{"n_mels": 64, "win_length": 400, "residual_init": "none", "adamw_lr_other_params": 0.001, "steps": 12400, "weight_decay": 0.0}
Rows from block 6 of a small multi-label audio tagger, named by matrix and row number. Rows with one number belong to one channel. Each number is 128 + 32 x the weight over its row's rms, rounded and kept within 0 to 255. All counts start at 0. Numbers have three digits each. After the name is the row's rms in percent of the matrix's.
After each channel's rows are labels from the 100 clips, of 14848, where the channel reaches its highest value: "strongest on" is what is common among them; "peak on" is the class under the peak. Only what is clearly more common there than usual is listed. The data: tunes sung on syllables by a formant synthesiser. In brackets: how many of the 100, against the usual share in percent.
# convs0: first 3x3 conv, stride 2 (model.blocks.6.convs.0.weight, 192x96x3x3, each kernel summed), inputs 0-95
# convs1: second 3x3 conv (model.blocks.6.convs.1.weight, 192x192x3x3, transposed, each kernel summed), outputs 0-191

convs0.169 100:126156141136093121137112133139102084105149178135150120077145118178113134087132122117182140092125082157097039116185140107206091145145147110116113094136083118142093147117138085135103117135159080171124124050162085135130107085159146154168130130129051069162173078204119126138091101139110132138
convs1.169 124:098176184132150095174137117084151128115113104170084113151110099153141103089146142120112108131068175113140100083170101087142142095161054124119155162158104148077117151117069149101112146156120099160153091102160107126163142136131137119113099099129113123101142095149146233116155182223131178140147102095141121131104098118202165107125109116092149135113143166144097114155095099113087145145153157127099103102085212153112167188177115131154152114162175091155143142099150088165173078140095105116099056126127156147207132115084144176092115130074116167166119100156122060101122109194092129133
strongest on: the note A (100 vs 28.2); vowel: /ɑ/ (41 vs 16.3); first note: A (37 vs 8.4)
peak on: /ɑ/ (37 vs 11.6)

convs0.122 110:082148125200155143087119086099112084120214130180083119047104208134139126165129107124151113116143165141160143087160099115130141148128077138147133173155125154151147158102124126070103159126100137105200116133148168076119097165133067128129180158130124127097156160082152082116104129073138126104
convs1.122 090:132109097081110147140166130107108176126115111085115120174191114062176170110124160092118100044080091136069084093139126135110109177153138078090055144125098106093104222153138124152157158148126121120098107157089099160162153160079123154144129070091122091176125135199121143123116111147090138105146142172095098193131134143110121090111121171128093131131168041101126165104137084161065151108103163117135162122133114114169078138206046134148140159114108105159131149148138175144119133151123130128100115170134177154173092192134179107101128146166182168104101104131139117091094093135125145119
strongest on: vowel: /æ/ (48 vs 16.6); vowel: /ɑ/ (35 vs 16.3)
peak on: /æ/ (44 vs 11.8); /ɑ/ (34 vs 11.6)

convs0.102 112:148128125124137118181094123142161119168169153098105140140117073060148148156132104115059143093162125163094077136168149110109089152122101098118089137173117121154222122082101121165153177147086171183161125087171104105092135142167135150173100077061144117128116108071153175141113090139132165143
convs1.102 101:123169145104136095102149179079138123142101139121119114170115152152119102105137168116122061142114224115119101121127104078103145099122138131136145070086139098168083087086151169183159136123130076146108142095130108108130166167173111081141094146131113086123163159113127144115140063143084105152097179145062146124111119168147117195134105125187161076117126113151107152142130205117158118184106073172125117120130111111149141100081078097136169169132193087060138155125104089164112183121103143117144160123128135098112114111121143168146120106116154142122149077129225177043099166137082205155
strongest on: deep voice (88 vs 25.2); the note E (88 vs 28.3); the note F# (60 vs 28.8); first note: F# (33 vs 8.6)
peak on: /e/ (29 vs 12.1)

convs0.73 106:117098119146100123124161104135117126096155129084134145063159177079118142143166180140133062157089162071148117117118177103087154146124118125114129100138145068114139094103100111155126114114115075108075109136232141158113127236130156172134141117165141158122110106158144124122112190118094065162
convs1.73 102:181136135113109090155093113146137178110127205106185120171097097117118132087152133101134115082152128124115105159171138168168132123134047110092113098144134126145133197065140124167160067161104108148215134123113113181132101146106098201117142111185131106142099158104164083063106141181134127113144161115152160126165128157163120098140108092144071105100164072153156082123115069097116107187134112139101148097114118187178093134106149144124175149151087153057139165123134133151151131118182136140100047132109135160143132131113060089186110067134152097146120169140085134164107140089121193100
strongest on: the note G (100 vs 27.9); vibrato (86 vs 50.1); first note: G (62 vs 7.9); child-like voice (54 vs 25.2)
peak on: /æ/ (30 vs 11.8)

convs0.25 095:174137139111139160078150137084129181095171134155070117123137091150074103062159097146143147102051128122096132129200106176110154132140102115154106113100146121185128043120124168144133126192140127067153114111102167110087101138097135152143140136069164183191133101153089155150135134107094138139
convs1.25 088:140110150061097132109184123147120115178161118157017143086150121135154136136151094177136192156108095147137068086071169122144163154115127158175145139163117085111130105117105146161143205125116121140135125086165146130163115138147135101153079109140120062098115080113142132108159104196110164143127050108144103128104146116149088209090160137142113126139108143121139104098170111112098174138113103141111075115161168151120120127160111083137203092186117165147192055114153149159117141099155133101157088083153119108101132086084114083135145135117184124105114135174165149111149063209103114086
strongest on: deep voice (76 vs 25.2); vowel: /i/ (60 vs 16.6)
peak on: /i/ (58 vs 11.8)

convs0.40 105:124115120166160128120054168121127175103142127120102123156132086107059145115112129163156139154155194171154121150148123077125121122124086107114123094099094109064167115054124092114122143119136168110164147160133160059130148173118155149093070125123159116131162170109186141085142232097112150168
convs1.40 115:144103090156069121168104130136160242120150151134108107117081111087098114110112177168133147110142097141144174168111077133131092125163090137090089131139110132137093167073141144220153101197114160125140126121106144085113159113186208153142105147176169092113152192149161088136098068133093098111104175173168092145172109182113103118135043109132137084151124091206096130097138101189117121117083103109114144076126115131121158147117118104146155154138106144157097179121090129188107126129132150146157150152131092113100171100140096100159122107142106087170110134099203099133122152090115092087
strongest on: child-like voice (96 vs 25.2); vowel: /i/ (70 vs 16.6)
peak on: /i/ (56 vs 11.8)

convs0.51 095:200189112082152138123158141133169095096054100156111073173089164047103156095126135135131102104126155129147146102118107144071098099220120105149077110116147183139125154055107095117108173151118153127146146166120110144151147089154109117120143177147094112107183180104150143119146138106117093121
convs1.51 104:053178132107130097151082133096139099109117109084131104118115085154116130186088178116116125156143177129156083161134096117098113105107145163151098189174125059114119100026123102091126154120119149106141097144124118125102110152163068151082139128116131141162180181109111163093119183123147050111123079162121113150100106070133116170155090142126146211149142168089099110103149140163163189185098153125103124122167126142099154095156112181172115111126115175122103126147165103156201151109094078135169105105138122108138087106079133144122094154155184105191163142159194188085114089128105118147
strongest on: reverberation (87 vs 49.9); the note F# (60 vs 28.8); deep voice (56 vs 25.2); vowel: /o/ (38 vs 16.4)
peak on: /o/ (31 vs 11.6)

convs0.177 094:160140143150112089082112184098148093101107078120156077143143154090211116201121136173139130088128110154130090098106105148135128093184117150157169069089103151143082101122108099138100087176139116117118076186169143090146125142146136119081084154086121143115107117124204105129145124117054150170
convs1.177 079:127094162138195119150106122085153157162168132131183072146136088156209115131142155062159181126119190175120120155055113050135077132136175138075130123090100147087085130141105131095144143103116117106152133163043155091111100135180077104158191129108156105136141142153113137102120120069073169120134178089108132148116129147125149163175114154094091176163116149125136113106097159144104101117091088099094135109198145111133107136146146177153144097105121102104148118117150119148203158137154107116125095160103134131098167140217117150115162150073152076100074115170159132135109054150154167130
strongest on: the note A# (99 vs 28.7); deep voice (82 vs 25.2); vowel: /ɑ/ (44 vs 16.3); first note: A# (39 vs 8.1)
peak on: /ɑ/ (39 vs 11.6)

convs0.23 098:094094146075158184120192141079090067122101125143107156126100182123111107132104115136114100073083150178097159105148123156150118081099047124133141132156088171055128140166126115177128105094132110108178103126104159105121199132112162182130124153148101121148064171143116174166101120175135123145
convs1.23 101:070101117170137118178171147185147098080155081142126136131100133129119152156105164211162156138099175160101202100123177133121112112074171116099148136134106108162112138113083123128096128086167086122051172134147111122106164168095119154153158128114111076155154055058163166128134127188136057124083102161097105110151131100110134111124102140103110130084114172070155132105126111129186101162164145118180108103115140163137060122094118146108150152106054173078137130119178094104153183170097154123163154103130154083131130099125123136126122154167229083147090143143124167132102132126083136174
strongest on: deep voice (57 vs 25.2)
peak on: silence (77 vs 29.1)

convs0.44 107:175134121140079150125080142106118055156135136102149098108137125106136135158147162102145141137165093127155084149092167116095105168188055095122113168139103166104135163134098140127147182046113177108161101113136160153158054093122120122108102164140178095180144117159120124101183110086182096068
convs1.44 102:148065173129124125162097131114153140169130127085118100122124143096107146203145117112100088157066108178084131154165115095134122122172130080148131214058139127165151136097118144134081096144159105124118110096141142101180132129146146182139144091173164135147077106176107110104086120131129034130090137177138094197179130174146102128140044153101130188128112200095183092112184169126131137106179106111100087144117145122118075144103076195146126089133090098120134141155109167124140147099144120088102142134110171098078134107139084105139132129180078106123190160112116148180102154118113067111
strongest on: child-like voice (94 vs 25.2); vowel: /u/ (43 vs 16.9)
peak on: /u/ (38 vs 12)

convs0.13 110:054115110142137144155149084103180118102105136175140120157119198089117077134136126128205103129187097122109167139125120118125144095105185155084105138146097107095115138179136110132115132085162156112124113119096087107189167157068117158136201165191135109093127163096090116123137058161155083105
convs1.13 088:170111094113164139129104131116131122102084137135145117120131127159113120156123149115111124098064124133101165195151136113163106108114128088146110180170152123178154222113143146071091155086085147141028105148139178166118128120112136158077123156153127105121162155088118145123154255113124131092096165171098091118145152121172094132157101101105089102130147117103139130145131171111103132160176156072195195126131180199118130126105120191166089157110111127103131119144064117176114123102151172138100132119163105145156115124154115160098072130123129119113102121114132090198107077069133075120
strongest on: child-like voice (56 vs 25.2)
peak on: /ɑ/ (32 vs 11.6); /u/ (29 vs 12)

convs0.121 110:154057144141093103113138103171153182146124142152143138143153124123120117118118070100077125160115134110108060130121096137111093147195119077118180089031143150086090144175153151120153110145152130115191135227116133144142117145109096123198122108132153127089132143120140116149176139066139079163
convs1.121 115:126108155136122122156198113114122123143113090118067143159142054088105099119111094087115148093148086118098138148120130117162112141134072160143107128144163109143083130117119137161100181160074113098086140102153116115178131107188171146103132079114109130196167101184115101107130052150181161059142119087170148103123093084148085102159154155157129176140163241116112098115138100133125132178176156148135083122121147101128147106066120153153162161183077101115145102093190149108148054120089184158145137159149137177129106129113174126111156108080099144155178141144183156144163117086098076115
strongest on: high voice (94 vs 24.8)
peak on: /e/ (32 vs 12.1)

convs0.12 099:102149085070158137117096128086141118110171120039132080186159115128134116126142093101171146092024165152131129114053113119095132107145099166167164169106149129183093203089144112118139171165103148131127102138157132101112124105142077177132149108161159155119130120149168106168152097112157154149
convs1.12 086:120113148090185136097105164122109128152155160074112153119053095189153137134148135110121154131083116149138045188144113130106185139159126175121111178066149077112111099111132119196109155136098126092234143132053061107162112206143073175150112137143116151192159116048085113176134161103170119143129151108137115113120137157161138122085106133167117105131151045136153104101154128153117144165170118112103117137140151106135103037151101115117072105098139150113139136112094154147091109116127121127109131137105129239138133148134122145158153173169149102114091118121134090130156115145120160165
strongest on: the note A# (65 vs 28.7); first note: A# (25 vs 8.1)
peak on: /æ/ (29 vs 11.8)

convs0.180 089:131106117134089140163092200156137144133144142052136140084117143056127115085170103153143169155134137079150080105117136105101144151122119147099161136122162115250155100109132097192129135128117165104084116109104139110139173162158179122083136163166103127137084191176119158155148161122099087107
convs1.180 098:084103122179126117135193119080117130211184102132139134168191110107113156081122094136100214131123169114196116067113110119115166122125111108151075128113138148144101113103127118168142096119089160118147145132089141129171104114064086133164104075142134097206139077176130122076121153136163134069126117114135125097201145163133142152129096115144090075142112146196129091150132143196130105102128112113163131107151127142098132148085138137135139167116086153134139129128103170145083134237150175095137104099123083214080147101161172064128125179100095065107141118135135141150106150110133165146
strongest on: the note G# (100 vs 27.8); deep voice (81 vs 25.2); first note: G# (50 vs 8.5)
peak on: /u/ (30 vs 12)

convs0.135 096:144132110107100123106173063159080137100151084060175139089126127096061140103097141096143133150115141154145126158062144185082085142140148104135139094168107110105143118130101149175088170198150176084142141172145094087155083134078122167157138168108113156112126126180169148091138068166128101152
convs1.135 096:121135185185057093113153146146111130135130089063181118111113152175098069133075093185116130116064176115121103124156125097105159118116075124130135197172124115088166145107130086121075117188141114143184103133151127140124122128057093168184128108122099136097124093121096148065152178171175061096132082144116148075133123103123130133122172065078156172135149161097077114147121100121117189129170195133081123161150132151097132125079100151134111083176120137202161097122158123143183144162156153068154130112152141177164151132099145129162176131106128104179123145131101129104160156155147085103
strongest on: deep voice (57 vs 25.2); vowel: /u/ (37 vs 16.9)
peak on: /u/ (37 vs 12); /o/ (28 vs 11.6)

convs0.153 112:138155194107127084151150108150143064136089129129112096105099124100101151134119149132148121127122122115159114081186182137095120142108113167106100176130139191119120090116082132144154143086186145082137211189048139124155145138123106061121113135115161146105140188167148149104179089138051149151
convs1.153 098:132202083137142131110134121142135090166133153138154094143088124078170101119143091159106115138173153103107088184135105130149158075116132059116114167134134132069170096102075107061111124191175091069098099105146097136112117101149115128121109088134136129063105158139189128123174081185144117126152129105137085177153154092157137165130174119088089114114131091098138172148096119142143113160132134156120122136210130126146076152074103160132143153142149129139158151116165110176110105121151171153118162045122161078126125087158142115135118084184150150105183199208063152084128170077112068132
strongest on: deep voice (60 vs 25.2); vowel: /o/ (35 vs 16.4)
peak on: /o/ (28 vs 11.6)

convs0.127 086:126153173128098157111186086080151094175157149139112090136137122125116064084121129143130117163068080072112133095108163129117159122146163134147136166050081084109116165153157126138162058114105109131120098108144127103148154086193074117118151160203143095185104140164135184166165144131114135097
convs1.127 094:133121168127139143101094094146084153166126105128123089089159060136151164147141115098126197169091123136112119151080093130229108130131131156147152130146129153142184111124094132127076168107156138099177108123110051129195148147121111102176106107168090160152104050130068151137097049114167158126129078191118112137109097133113134126095118173176062131061100170136122095101138106137119116168156139104145111121156129110127142159117161127113156147138159086107140096159162189101166141121137148125142107131109152082151127187119072072191057183078117136129085136164099178191130161155178135118
strongest on: vowel: /u/ (45 vs 16.9); first note: C (30 vs 8.8)
peak on: /u/ (45 vs 12)

convs0.128 089:081154076098101126119096086110177165136129108138122090142097111117107160088144099114152108083122226146197157100184125194159138149119145151113162098143071143144194139070137072113143137097160158095127105114115193125080090181152153159101121132178099139111131111134166156124115145105175144156
convs1.128 091:074100088100154140123122171096179134160150137138101137155131133097131093144102105126122156096143134083128135173084098121093125165072167133099067107158100148162167125097158127158144108168178175138194120121068090131070114124114161181189096062111102067188070148154145103158149200164100117131158114075113143143172129129034200150115111077159110175150113162142163118139075099145124134100077163125078132140153112200117148159128109124179097145128075188139132154121113141107119113173143154131120155135126117173102094142117132086113097123060100087124168162114134174106116186105131115082
strongest on: the note G# (72 vs 27.8); deep voice (57 vs 25.2); first note: G# (29 vs 8.5)
peak on: /æ/ (28 vs 11.8)

convs0.154 084:089108104082080186058165117126110078147134126154146202082121123109088100132155149118183179153228142148153146116118126199139107159111116179091133139077131081122134100160150143121085102172131118149130106114105150137147154111120124099133115143070098102160104080119163125053159168125126150159
convs1.154 088:147116117148128128113084145101097142167123061169099087142107115050106121142117114129137133123112146141100125081071141146105119171132139089116152127159124174126186150138174144081154175128081194160036057162151123101080105135105118159035106101064125124104148145159124153148116141139098148099101167179079127189182120132130118131155216126091128137162132144141168095145108066180135159127165096068173108199153139099106144166109126209141117120114170119135102120140106095175140115087129126163122132159112054105091123168164104107116114186120159129072096142123160116152130147137098176132
strongest on: child-like voice (62 vs 25.2); the note F# (59 vs 28.8); first note: F# (36 vs 8.6)
peak on: /e/ (30 vs 12.1)

convs0.187 092:158098113145177165104166104145142146143122123082051144107144101156165211124144136126124087163168133178130151157152122139098149119194122144171134075125147128103115141047127203127114120128111065101157110156094123162117062095119136040123186110134121139137140197121125119156141151127109085145
convs1.187 091:151147117146086088123129077141057117085115094059088168146107196082117154130094134137157192164136113161114148152093136158088134138154155185150114094128082111062151165148153134148140133145105143124114108143105138116120158144124150165084124155150154153154112119215094149131109147083175073137140126084105136101071099160138154108080153237131139163116060186109079094096151117094130142128116117136157112123135153139104145111160107159106118148172128113183090059100172142130139107188109125129150153099132108140123079150153133102125163087167216168073124145128196064124156152172109175134
strongest on: reverberation (84 vs 49.9); vowel: /u/ (40 vs 16.9)
peak on: /u/ (31 vs 12)

convs0.85 107:114114035137100097153128131176154137185130179126131123178133134136111131091114156088088143178093134158083163103160120120131152151107116085148173107090145138071151119085121149145193112134090089148072108206188116146090141097162093120139178085118138120165192094151116102121112195139114116120
convs1.85 088:129114110071110097153144109096137159137112109097120143107129122116100123164179231138074109126238107068149070143133064189207102138095108139152130126113164164130102092121154121115156065165147128132148126106162140110043158139174085108158109129177122087143127123124116138110108147078098150108117173156141159093114116107176133110112177126188156061150180194139124116161205139122125105121111120089062087130111080104096132154130158151135130097070137116128084130130118094152175166109137145102107141154097146101128144105108193112164115116141071146087163131101190110135141134106189116105
strongest on: the note D# (63 vs 28.3); vowel: /o/ (48 vs 16.4); first note: D# (34 vs 8.7)
peak on: /o/ (45 vs 11.6)

convs0.104 083:141139025154112106111156148110175179113149131189120082147123085109153164175152065134153178117127141082164121090134069155150110133121122144099143119098184137099078157136154098112147140122082111143168166075154100165110146086135102113103084153134126112077137120136106097205185150175105102110
convs1.104 095:091103155053076142139110104099134116140150157156132080148123081109121163150184179115159189132125086100101076103137080140117131125127153168129178209107139101118120124138079108068145140114139074136128158133145136128088122098125145125091114187143124120107129158084129139148133118175140144103087152075139112190123129104134083157114144187196150172118074171175072121082154119113142139180137175121187103115104177139130082112134137138155154183158132079086156115111149105110135157143112057091191097132088165111119093075150182137073068123115090094163119107096211094158110069103147154124
strongest on: reverberation (90 vs 49.9); consonant: /ʃ/ (50 vs 12.5); vowel: /i/ (40 vs 16.6)
peak on: /i/ (38 vs 11.8)

convs0.37 079:165145136199132182105114071125149117177136089108192167131107105088099093111103183098120165132074068131146157146123153132131083102148160119095155117152136108072147082162096104175104126153116166123142141188050088132159131170090095124138183123131137120158155110181097181120132091145091114091
convs1.37 093:093082165090112123119114143113070135173111104091183098168160156128136084117146097153149084154067146145128131118126102071133118130137091205127150139194117100109081121132135114139096097165145179071068073137107174175116134105140086207176095089109150104112098148144129176103111109106159108118150137112155117191086140159096154147142132126086144175111176167116096083116131139111125152083164074082149114148137147058134158117135139133113087117150183105187175142114127114151094168154086187092193105137147083124162097127093200124054155133104158115121143128097076130185107174159149132081
strongest on: the note G (66 vs 27.9); low voice (54 vs 24.8); first note: G (28 vs 7.9); first note: C (25 vs 8.8)
peak on: /o/ (31 vs 11.6)

convs0.136 108:134125140183129121152128078122109113206131095160104081108106141143058120137133150102142111140083095096127149076142086165126126092118165100112105075127154153147137204129225098106144068060082147142142108172161105145142146151156143146114086107148136148060107181148080148079124160129146120140
convs1.136 105:179113111160194197100150156141109168145138155064163144151127129155110065131114133135124164136146196157137108090110124086122128103153110128054163138120088112119195130108112065103076176077134105160103088122068168098099132097145169122184140122144147073126170119161136160061082136115126153106147071151111058187118130182147178128095134051114127138087125106151122141112078141096126138062131100157100111116134186158122147151147098146089114133093119087183145174163097110119119139156084133147158084093149180082154135188122189144105147093081172087150160127097123135116119126154114175120
strongest on: deep voice (63 vs 25.2); vowel: /u/ (37 vs 16.9)
peak on: /u/ (32 vs 12)

convs0.109 088:118159136084102103119150069117099158135114133112121106127167095163091173175128182117117141097085103107121180171030156086137095126149112136103155089134090103138100139152157204138152144145129040143149119142087062078088183097182131153154145096149094147154127073097158127125116109124114099131
convs1.109 143:168120079106112113095150139127164126177099143116136146152089097178134091102155087165154097087070126115121088082131101166109185148155157134093117100157152119136142081125115143013130155135099060147161179124114166111084110094176159126164134149106162115135076200132180142161127194121117193150124122146142152179116139158127105124125180096091108054101136101159098159080082085096149113158127139108065177145108110156134083126146096146138096106192193116159147109153116081143159114160092156090154199091158121183133159153078119098127113095123110156086127164109138092083125097161116141151
strongest on: vowel: /æ/ (100 vs 16.6); quiet level (72 vs 29.3); deep voice (70 vs 25.2)
peak on: /æ/ (97 vs 11.8)

convs0.98 095:123122127201127154128185078152128182101088143151137106159157101110102139150101166180169125128142144073118167099105082086082150102167134096131109164112139142162107142106110110142143106157105112187132112104137128134081152185165158137043070116116089117055075198133133174111111142100098169132
convs1.98 094:154099052127113146170085131133140129118104134131092128136168146157093102175072123138094130070182113118140166116121134055103110174112109127093141077185083098136118195129121103162139176128124089106105154146097122121150114082097140099147169094072147071103123130118193155186172175150132143134100168161105112099076136121143075143129137119158153147095134074164081128138122158146103139079123098177168214130127167114133130142146098110146119189080179106152093119114152114242178155199111097141118120157096127157175142162112113134156180131186125064120156135137117133144129080129084117082
strongest on: the note B (62 vs 28.6); vowel: /ɑ/ (36 vs 16.3); first note: B (30 vs 8.6)
peak on: /ɑ/ (30 vs 11.6)

convs0.146 122:165160149169135164132151155150114073137067130122108096197158157131127151178160064142108146117123116109163088166106119164159135098132159153157133154160199122105102175135128137125136096036162092121075149145056117112067120145096145117138108091124118115071159116134058089144107127141068124154
convs1.146 119:097185133086097101121099149177141076142135083078150155055163126109089107127138184108069156118149101144120109139124132156157130155123097115153114118147143125078069122135162117153117067055152133099084107127180133118111112072197103131151104124193096141115110182117164106135157110146141094097117144074141107171166168133130104146144081189148146164127097178081088135098145135139118124167134132159122180123105131161093122142165161121124128131107094174200119080180095153239161115140197068134106126121176092138177130115149100124104102126145105136173115171162104146164105154071153052128
strongest on: high voice (77 vs 24.8); vowel: /ɑ/ (60 vs 16.3)
peak on: /ɑ/ (55 vs 11.6)

convs0.172 105:130170143135182159198169173138164128179151105164196056175123118145133131132123062137117106150084154093068092113119117130175153116061060108124181145164087122132141085144142146119112099101106167142132123149150159124097127137142126169119116086075092120150140104075167108136080135171126133185
convs1.172 110:127178134142121139094118084147069131159155091164126120098211166122066129134121179125172132142200090136120158085139108094085153118136094130133161136152118184094112125101089100139170156217115135061096120131145109145104141159146158157110120137120114152102127020108081160120095124130116187132106100112133156146110168048067117114102087113098127122116083152123109141135142146069091144150173167106168105152134102097139161112115109143128101139144194173179111122122125142173127107164158170073144102124101090115151110077103190148131083138107131134144155137123147170150220127061196174136
strongest on: high voice (96 vs 24.8); vowel: /e/ (44 vs 17.2); vowel: /i/ (43 vs 16.6); first note: F (28 vs 8)
peak on: /e/ (43 vs 12.1); /i/ (42 vs 11.8)

convs0.87 119:071095179130115150108153158120107124131100078076130143127129114152031058119178164112141053094072120126084137075113110143059121166169155122113079128146149178144149112148085134136150125143141122096139195183141132107121094150126091168134172153127109164084111152095106147135142147096112142069
convs1.87 106:161124128132099144135169118106141127134131170114105138183120131170106093118147132134140094165092108143127135124136105047105117121100182111108167212155114087117190130099074127082086146117088127103147124032180132124168107108103170189154108095131153190079099136114080108068187150165143129128129188119161105141137134157133203105126151122107078089086142091118102132111093127079111172175211160134087105165121112195137089162141139177120138096144146076127115116162131105229113171130190130133112117134148101106087126140118105095136167102087142118162116154099112098190161084106102104132
strongest on: first note: C# (35 vs 8); thin (high-pass) (34 vs 12)
peak on: silence (64 vs 29.1)

convs0.43 105:157096200070102132108163123121166088124102149136131129106100119179125099127130110137129137100096145187076141126181109162143138140149149150099070102124078131210116121055103087162153118089122187085156084183142171182162103123135168118084144141159147158112069123154098106118128185103163122102
convs1.43 107:200125127117183152144154157108129127106122169164128089132161155076132164133123147177072090167148105132118140194154103145123099107066154157174175125168122140191157127170141126112169095149167132193175085120111135088112089106102142152176104138140121102068104132171164106111132113062088149141105133170101121116059105112149137137099164122114090128168106156155157109136139116130136136087051109149117136114152124097108170084120145106146144121128079111082117106135112132110114169090101129138115121081129082124090153115170111108165087142036148231124166118118021138135100084117151210164
strongest on: vibrato (87 vs 50.1)
peak on: /ɑ/ (31 vs 11.6)

convs0.92 109:151102111157143140146121134117121103127201124122137090224147138116116147165192142151116107109178152147155092142126088141142088121153109115187093188030097182110125130129121101118131153134133158108097119096104205125152080097168112166110171095131072100112104093115152156110107094143053108129
convs1.92 091:134098128073096172135134143123146051160128113113114109120058132135130117173086077100178087131101071114128120084107125111166086198148148080090119220164088116102096139127162132127058141108120103130101149113147156170107140129198199151102140143121134136102112109130154121181159068106172098122081101166108103190202178165098147127149133115140146114063139143142122117076151140107188127127222084081170170108126130126126096111122142161083111148152109158120087138191084104162115187170106150103080119159158099123152135126122097131133115121158107130136134133134132107098147193160156172074
strongest on: vowel: /æ/ (36 vs 16.6)
peak on: /æ/ (35 vs 11.8)

convs0.78 099:106083190190091114126186142119109132112198115147157112125113105092109123114134106144128152137181130158089119142084082115048172190119093157113120139146143078158151165118132094077093159140067146089135119157132149149087135098124130214131112116125133141148071135157090091137131121094211125090
convs1.78 094:126183023111176137096147165141135110119099131116127078131168124168107165142099152119120126179154079165158115099162107146116100102119063096122174141136116156132111120110144131223164130094160110133119139124102163118121168169126078139146143104106094145156150133057143114137165115149097170144131100103107097138102093094140190170160146141097187136131085104190049101145145136154111110127129095147202170107115136103109131144115122193122063184139131188100101144120155141119151126131144099160087142122104105127076104062227102129115102135089114106158149083166118102148079113063138183185
strongest on: vowel: /ɑ/ (35 vs 16.3)
peak on: /ɑ/ (35 vs 11.6)

convs0.137 103:099113168086161120159091190121116102129149159099096150091128155084083195114111158132175122162146124073125130100110156145125109124148181144178040179144182127126088147118102161099115090109064156162117157122169101151173102120152121114102114107130088113148077153127093180080141169091107100070
convs1.137 094:193121099079156141072154082150198141075110102105080150169141099200158109099178119117103108137113094088201087155149154097123106147107158121141112218154153109156193090118116135064138185100105153054154177062137131127114093098130129143096151143123150142128085147113087136165067123118145098129153117064114066159145144183115108136123122175117089079133175104150148143083089118078169105111164131155131173111112106167180100142127159133087095160099124096155130134128146148139113133100159145111176080116127156139206113160146138139075152133162145159133137174092124085101161072110110155140
strongest on: white noise (32 vs 7.7)
peak on: /i/ (33 vs 11.8); /e/ (33 vs 12.1)

convs0.62 100:116176148143108125138149154168136083137147120207163097068140114086125100177088105136123094093123179072132151135152161167113133136109129131151101092168121186129130172112127126095157140042144102116098095181118147136206098122089126099092108207106152136086194116120087091103116099125104168117
convs1.62 096:172143151148076152117134133096070126141094155100113085145147164096138080182137182166167139171076197160141165195132127103055134117102139160112138113149066115189105109130145120153064123077128127090122141084152163135101124067137104131125129126157123123128112162126145140107145097077144102076105070144120094118160130191108125147063085126102116109109165142120110135099115192120156079118147091151167125154168132167185084142114107110080124081109101121145118120128121163196174039104128097129083076073117117143165156101177158134103205155128128092102119199164151115191133167136143128125
strongest on: high voice (72 vs 24.8)
peak on: /u/ (31 vs 12)

convs0.15 109:165070078080182109153119132136149117155086096126129102140162148125165140154105110094108153149112090125149091136171160089180130095120159130090194103135094105074135153070116116187132134210207153115076104105140145123140103179097120105126174142078103148135133168088171094132098139159164175146
convs1.15 122:113105154136172141103129133141114162110179154115102103135089126116139137129084132137186105117112139151138171035105111037096148125172155125178112080125151098084129137174098135175138158165098125148136096126092180192125158142034171159144133146133137130156099117135160158105136166050121122131154100104107133064090143132114133140104151172116157088054150112110094203117119100067146131127191134141117095129135085168167185080171103104165172142141135110162182074134155129139125100156093126172087169103143098137128076149100127124092131085105142083130126059116164090119173146193157173105
strongest on: reverberation (98 vs 49.9); quiet level (63 vs 29.3); consonant: /t/ (55 vs 12.8); vowel: /o/ (51 vs 16.4)
peak on: /o/ (42 vs 11.6)

convs0.151 103:071102112141104082108107160138044187110152139140117147126114177111120139137153161126110164102121126139069112158109112096179138108120143136119144126147140133036114123102106173186133120147138108076154127121166131133072232098106097179135127153077126177098055111118127157124117149176179148144
convs1.151 100:141149088109130102146115118164112119092143113133139115154132181116093088104173189206145126085155211141135145111149063110120158158089214098114081107128142129094153154098062190143206127149124127153081102215155158155117142162060092157159145146099141102121143130100137182084109105161067125134146117128149159095138133138117095139129130204150141106184097053120086117118149139112145151118138103159139123132123145082068095121146119133129099145120141106098117151084059130144116155085152115165132146086135106115150166168099090101063168128114200129149044132160129164095126093116137094159
strongest on: the note F (82 vs 27.7); vowel: /ɑ/ (44 vs 16.3); first note: D# (27 vs 8.7); first note: F (26 vs 8)
peak on: /ɑ/ (44 vs 11.6)

convs0.9 100:094097167150159064120162195120163193104122124110152189118183159158067148128145108104101128124132082148096077141118098175151140150123130088149075138096157134129124075112097106142092153190124138186087114117148077094142140117105164112118155178146161133177051125145180089148160156112144154104
convs1.9 122:175110105183133163134107123171137149108164138130094117114088122136101107121150088107104033135093149123128160148164139157097135161194127160157155191086109165117123103163095199112112135201109116136102152102158170089146109136137117210115103108122119130125126110096106107078087173156134114125125136185136135116129106161140166131117110084097142072126123088240117121121097095148117129137123073152102073112098172149134096084201095123105132131154144112119161117103177138122123105084164181127045088157143154154135153156118092093110187103076166159154092148137067063178144113137109191102
strongest on: child-like voice (89 vs 25.2); vowel: /i/ (36 vs 16.6)
peak on: /ɑ/ (31 vs 11.6); /i/ (31 vs 11.8)